A small sound classifier, trained from scratch.
Training: cautious_adamw at rate 0.0023, 9600 steps, batches of 64.
Rows from block 5 of a small sound classifier, named by matrix and row number. Rows with one number belong to one channel. Each number is 500 + 50 x the weight over its row's rms, rounded and kept within 0 to 999. All counts start at 0. Numbers have three digits each.
After each channel's rows are labels from the 100 clips, of 14976, where the channel reaches its highest value: "strongest on" is what is common among them. Only what is clearly more common there than usual is listed. The data: simulated sounds of rotating machines with and without faults. In brackets: how many of the 100.
# convs0: expand pointwise conv (model.blocks.5.convs.0.weight, 576x192x1), inputs 128-191
# convs2: project pointwise conv (model.blocks.5.convs.2.weight, 192x576x1, transposed), outputs 128-191

convs0.279:503513497487508466507493500496500554578454578505509381495506499503616504503512491503505504499462475501498486581495504499515487474501489487498515497537523495526454491489526471514509500499498505
convs2.279:488580510498538490459548522481600508401515504503481485496493503502509492484533530512532495507508515495493511466515518501495502467491461526483491516484545512499488499472486501500504532509500527
strongest on: text has "speed" (76); speed: medium (71); compressor (52); machine: gearbox (38)

convs0.551:515474479475550487547486582499497555536465516549531475520464505528520493447540718476506538555468471517515503489505509521508474474493466704510525474493577477525473464452506509504529538484500497
convs2.551:503669498498486501547503514500513498489503488502494501517589494501499500563509500500499500482488502452525497510499499374474500500501503500504501500500499502510501494517512498500501498497497496
strongest on: speed: medium (70); gearbox (53); compressor (39)

convs0.332:484501520506463553498678540490504466354675444468493569495521498478435479481467516488469496542489526457493508369523467468401539560511513536491470514491500551526559566512497537477497518521519445
convs2.332:513481497499535489504548490496482579512497472505500508500466497498311500470548526454466500543481500521512495539492445527499500497501501506494500498500514523504494503469510488494500499490498320
strongest on: speed: slow (85); compressor (82); grinding (32)

convs0.54:494533504462548502497505563496507537494504499494496500497480505498500497420492495520538496583511504778495504427507536545606491502495499500496517502495514501491485478492481503494507513504506545
convs2.54:493497502526515502455551502492500594365583503499480505454538478522493561500499525501487499501495508463482421458514489484499504502512497516482495531496541513501495511466499484518468504498435481
strongest on: text has "speed" (73); speed: medium (66); compressor (49); rattle (41)

convs0.318:500495501508503492480495453492501505500500507508500487494487498500510503486525499492499507545493500498498499502528500504149497490500483489493500501502516499503490543488501498502488505501500501
convs2.318:500497499500500499505517511502496538492505500502493500500497513494499501491498500501511499517464505488497502542495506511468503499495508501499498504498500497529494498496535497497504491501504507
strongest on: bearing knock (80); electric motor (72)

convs0.394:496499501567532496474526455481508531492512514501498488496476497500508512466502499478503503510406500537491493535500504540526498487503479494487502505506666506560487501491570495507500614501498500
convs2.394:474355522511478450495517524499214460426537502469454511567504511494535437501484452478483495507508526515479501460519502501527513500500511479498495531509476526485405501610476502487500500523500413
strongest on: speed: slow (69); conveyor (51); grinding (47); machine: pump (40)

convs0.176:502498501495426596508466515506501452503497485495499508500538488497494501519492475499483496474477501410511490505475494341503508530515513486510494466508458478523540504520507492502500484503489485
convs2.176:492500513490503539615421514508361545514492471508495501481499500481470494501485501501502498500564502676485497483497491498501508560502504500510487492494500495428489490500441486500500496521497500
strongest on: speed: fast (60); compressor (43); rattle (32)

convs0.404:499509488635673485480500500438551506560450648500529402498490464516606500493501501530524501503499464507499464573501516507502473434500496500497508491573507434500453500495500438500499449500476563
convs2.404:497531506496500503501522492511500500468510499504487502503504500505497501496551500500500498508549506640528499173502499497497503504500500501512497508496500511496505501494418500500500500505500498
strongest on: grinding (49); conveyor (29)

convs0.188:471500526461483417531522528527421544458537507472464445493535525471580486499467425480535489510538540635490518442471501517643513493456512452485499523477497525483428452500442515485514509529537534
convs2.188:503495497509809487481519499377500529497502692431500499500496494476502480495491580497495501509491498508503505502502501513485498496499499550496502511502514507512493507497502497472483504496494495
strongest on: conveyor (68); rattle (38); grinding (35); imbalance (31)

convs0.118:524496504469449554588468550557501427466521465499475535652529543485463491504500496498489485496553540498570541408518491475533509541469572499592488498449421505475553500563428532469597503500542492
convs2.118:483476509512509471485497432503459410506496528438499439575404525417574394496458489459470547489488499510494560592449505591494459481477489485467543502518501502503476503555581566458459529510584478
strongest on: speed: slow (64); pump (31)

convs0.493:486411521719453509486542512500492434451554411457468588498493500458426496500452634458458475500502525481496498488505498501471565555506536630502444529503456564502566517520501494464476472513517448
convs2.493:474501550467429556533579438495499462496515458506474513503499513490489498509427303506493475480480513403473524517438474501440513545464561246505488519478448534565528511517522528499505472523518507
strongest on: state: faulty (88); compressor (69); grinding (41); rattle (39)

convs0.121:546470481516441558498306625536472465498496467496498537519543505499467495524496504476478497485658505511511508407504487473535505544497500521545493458485479452416542480499436525493499501481505465
convs2.121:500577500499498479502603499490593501378554505501413494500505529500513501503500500510512502587486543493498538411499499490497500481497500500488501555451500507516489497428502499503501500500513514
strongest on: state: faulty (88); gearbox (68); grinding (43); rattle (39)

convs0.571:479489517489467491511542536530467502492508505497496485494573475493513505588473476486489504386491501175484465512465498469479501490527510482489503517527490516512499489513516470509501494520489495
convs2.571:463477533489499503494518506494477589477520499509470500488531507458494500503501501508499504511500520499468501478500504423496509507502502501477482524496500513501495507498497499488500501528513504
strongest on: speed: fast (93); turbine (78)

convs0.564:507463490521409491501492513523400468523481513502519480498619479515521521605470446501510504408470483326499479545461509449512490492518513458492516487529456486524517490506529465522502455494478512
convs2.564:498481500523507501498468500500496531540500509532491501494497491504499501451514481508504494538559505656498492482508505605546502504500500481521496494488500496442500505493477489499500487500487531
strongest on: speed: fast (67); conveyor (47); rattle (42)

convs0.526:499451501500465500481504552537502509436513499500474501499568573498499487507500514484479497502553553500499608272571480500511503501428488512498497503397509503466498506493353602450479523500563497
convs2.526:508565493500501518501501372498497499495501496502499502506484502500496493483512500501500498524479499459512506508478500508272497499500499496506500506496501497526505551499514506491500501493507485
strongest on: speed: slow (84); compressor (83)

convs0.110:500538501499393511500514542642513493500500477493507524502708504511476500621499449529514502445490500402498502502497500426490500513503499487501499503493506500511515457497505510498500528501504508
convs2.110:508506496496456569514486466527504468527482457498516517511530499503452500539510496492490500477506490563534498245490500482577498521500500505543502487504492497498523491509420502504500500495497449
strongest on: state: faulty (87); conveyor (67); grinding (51); rattle (37)

convs0.164:519644488395469510501462532533534445501499503500501497513500499500503497500500543633583500503545499486518499501500536501483499498500511541523501489501421480460518497501481499500546459487499541
convs2.164:499673503500499485505500506513737502570470500493530500500514501476548500546478505521549500486484498415498500608462499491437500500500500512500500500500500499554499499506564500500500501501500528
strongest on: conveyor (99); reverberation (68); text has "room" (68); text has "reverberant" (68)

convs0.529:516499458467491501502430520507500500631360534498586421509502500588584500501496511518519492521540425648509501471511535501609430482491500508513579471501500400431477479500463499498506400488486579
convs2.529:504468498603496477460490602418504506537474696478524475473507496495533549528468529510504528470452486505508457532494497479635497482525491504444518482519498491529469496505534482506479500486495521
strongest on: compressor (54); grinding (41); rattle (34); imbalance (31)

convs0.178:400442581530497500499609507503304500471559493500470511454504498448496503501499495432418502496467522498444497512469454533507504500506500497446501588501563581558501531463539498503499551574499423
convs2.178:500618504488518502492506429499545500490500500497497502494409507492496500438496535503505499510500505512496500466502499518498504502500500503491497507497503507503502533493498501499500502504503500
strongest on: speed: slow (82); pump (51); grinding (34); rattle (33)

convs0.8:493498507512502499482512444500517502496504500497497496490500502497501499502496500496496503500490504492492501502515496496075500498498486494486498505497519504503498533486502503500487514508502497
convs2.8:497545499501500500503515496507541515477515500498484504495503503491500500500489497504517499508434512471491501571491508508448507505496509499496495508498496501542502500494555497495501492504503514
strongest on: electric motor (75); bearing knock (71)

convs0.94:507485492498505502515473500497462498564438504509525461505507476509510516517502503495490500486393495477504474852467493476491491491510508506508508465507494475553501501516709490546500497497477491
convs2.94:515434497477503526570498422466380497497504473568495514520495497515464510476523480459438501505501510503526500492483430499430499523467499490519498502483498492499521613503494494522506496478497447
strongest on: speed: slow (90); gearbox (63); imbalance (31)

convs0.216:501522495489504431499483502493465526548439602506535338495510486543722509513499496506590506498508453546495492504499597501627452454499493497497555484532508434492432473495485475514500501501474635
convs2.216:495503503516754496466518516349515490502499710457502499497495523427502486510477592506507500489491498495491519504497507498496500501504504565475501501505492504512502499504503509454458495505528511
strongest on: speed: medium (84); text has "speed" (84); compressor (82)

convs0.233:528517478505497500504404570503512530648423537571527440502535497533512503521620499513516496484506486493517498614501508489605406475496491500522545470506507438489469391506499491530501500479496529
convs2.233:489467515557518495512486522520463509513493539543494497483512501508529532476510546481482498529534500506501500481513490514425503496492500538520498495481511492469499496443470495501500500505502528
strongest on: speed: slow (74); compressor (61); imbalance (32)

convs0.44:496441517540484553501522499501490472501512423505496569498502495483421509503505483426405507478486499413501496510497414497409521546507496490501474519488535537534557514499511564499487654500491379
convs2.44:544442489528506508525498496493383504499504503480503509505521517489481457507505846471468482494527497565535510425496492494511494574495491804502500482501504499487500503512439525484483497469528481
strongest on: state: faulty (89); speed: medium (63); grinding (56); imbalance (46)

convs0.356:488465500500358500500555507573429437465525503458496498500620500502503500592397425505505498414508507316487500498480503474508505513498519445502500515500434522490522486511492499500500470512500507
convs2.356:500501500500502501500500497497502463501501502500498500499499500500500501500498472502501500500501501499498499457500500497500500501500500480500500500500499500500500501500499497500500499500500503
strongest on: compressor (86)

convs0.315:614498424501520489501311530498497519577379504506535495520473502515504499459510531493499506533535477605561501470520499531549495491499487526556504375498472365476485458507474502495501475444502508
convs2.315:506373497496458463494491493330508475554460514504527491500529485502560520579451438521515514448441482457501492625479505443502500490501499459473504472521491492528501491527561495515500497500481535
strongest on: state: faulty (82); speed: slow (65); compressor (59); rattle (37)

convs0.448:497500502504498495474503430500509499498502505498498488495498500501510501493504494500503501523492502493497500502517503499140499494499487485495499502502510497501494543494500500501486503502500507
convs2.448:501485499499501500503524501503461517488506500501491500499498507493498500494498502502526498517453506482497502558495505508436503499496509506499497504499497499545497499497556499498505492501505506
strongest on: bearing knock (81); electric motor (74)

convs0.508:516508484450411557532469604545502334493497463500503535554504505517468487500499622511508491501568503469525513451492506456506501549490630664560500479488387481473630485553464505479521464483507505
convs2.508:505514501490521588530470505467496501480525473487481556530554488519419491477517501474488501537501520488523500457498458456513522560500497497511477505454506510501531553494491505501503515495487471
strongest on: state: faulty (93); grinding (52); rattle (42); gearbox (40)

convs0.556:491473510489517493518514571516457524488511498500493503494502506495494500493502509439450507556489513656492502498480465517497504496497500548493506507487518513519490502490507505500499517508509455
convs2.556:496497501503465500499497503493497398520484500458514502504429507500504509502470499499496496405513492498501510487501499528504499500467500500501503491500483490500512499528496512504501500505508501
strongest on: speed: fast (93); imbalance (36); pump (34)

convs0.185:501509499430464517526497519537510490424573486502467511516492556498482473423505489501505474603547539616509573415503503552498500509480518490518494502396488504463510496500455584479532492496565504
convs2.185:506452497505679510501501515506469517453517502493482502520477444500497545437451568490483497504533513515485401433503496513506502518490562513497499500497494501493497531534469432548523471509469504
strongest on: conveyor (86); grinding (36)

convs0.537:496498503504498488481507418500508501496502505499496485486493502498514500495498482496503502512492502455493501497511506509115499492499490474486498504502503502504495553487497498500493500503500507
convs2.537:508496490499499501511539498505474503430514499500484503502505502494496500502496499502504497508384509456500505610485500505420505501497509503498496507500496505598503487498599500500504495498505500
strongest on: electric motor (83); bearing knock (68)

convs0.478:470488520512693424496539488492489650493514565490488438357490499495541503495481485493498522500489505500450493504491497550484505358503456486454498524501580515511361509406505500511482509527498499
convs2.478:523510491501498500500381498495500492616431490473504504649328516459497364502488501498499499460506489534610511497499502496525502503488497501504496431498491484491504502649493508424467509490510491
strongest on: speed: medium (60); compressor (40); grinding (36); rattle (35)

convs0.432:498422502507463573500515470480441486422547465439479547498557534478457505567396486473451487431499518374498523443496476418491502558497497486498503501462504502509550518498479570486495560502521465
convs2.432:511505491507501504495410507498504481529479508501519497501529499511501501529517516499499501494502488491520500491503500471506495499500498517500505485505499481493512506520493501505496499488498492
strongest on: speed: medium (93); text has "speed" (93); compressor (83)

convs0.369:472432529548507482497541394504410524498510504497489481462546475480509534560487374471468516418354510377463460616490482496487502489532489373433500518519521532587484537495628475502486525530501453
convs2.369:518452485550497398498488498516494488598477501497579487513503497511593496517513484475501500466404459458516500734500501529509492407500499484496535491550499497542467477511599507500500501486499489
strongest on: state: faulty (82); conveyor (48); grinding (44); rattle (35)

convs0.222:499355510577475556538499499499387464448544409488464568530499550465419469500490504416378491499548546588500558446504415491502520539484505510500479503434498509470561533499490598465487541500546372
convs2.222:517511487492437500519473523568499487491507422500500515521535503500483480515512458499498500501524500489531510492490500512422500500498501443524500499495497500499513452505492514499503504488505474
strongest on: compressor (99); speed: slow (87)

convs0.376:494480504498502502508507542524476501491511498499492503499494504492495501490498503490480498507497509720497502501497485562501502501499501510498498505494502510503502507497502506498500503503506485
convs2.376:508427489495484494499479512484478412529475530506516468509425495516548509498489497512514497454507482498503501511498527523501483487482505496503519488512482479499499494503504498502511491494496544
strongest on: speed: fast (82); pump (46); imbalance (44); rattle (38)

convs0.41:498551503456498435499504489490468500501501571503496359499470503500688489476497492545603491523525497526499496490495593523541492486489510479498511504526487471478489500500480464488516427501500625
convs2.41:502512500513761499470499520297526498503499738478502498498499534430503475507475582513518501496496498499498518504501504498504499506501501563479502499502497500504500496501504514467473503500530529
strongest on: speed: medium (61); compressor (55); rattle (37)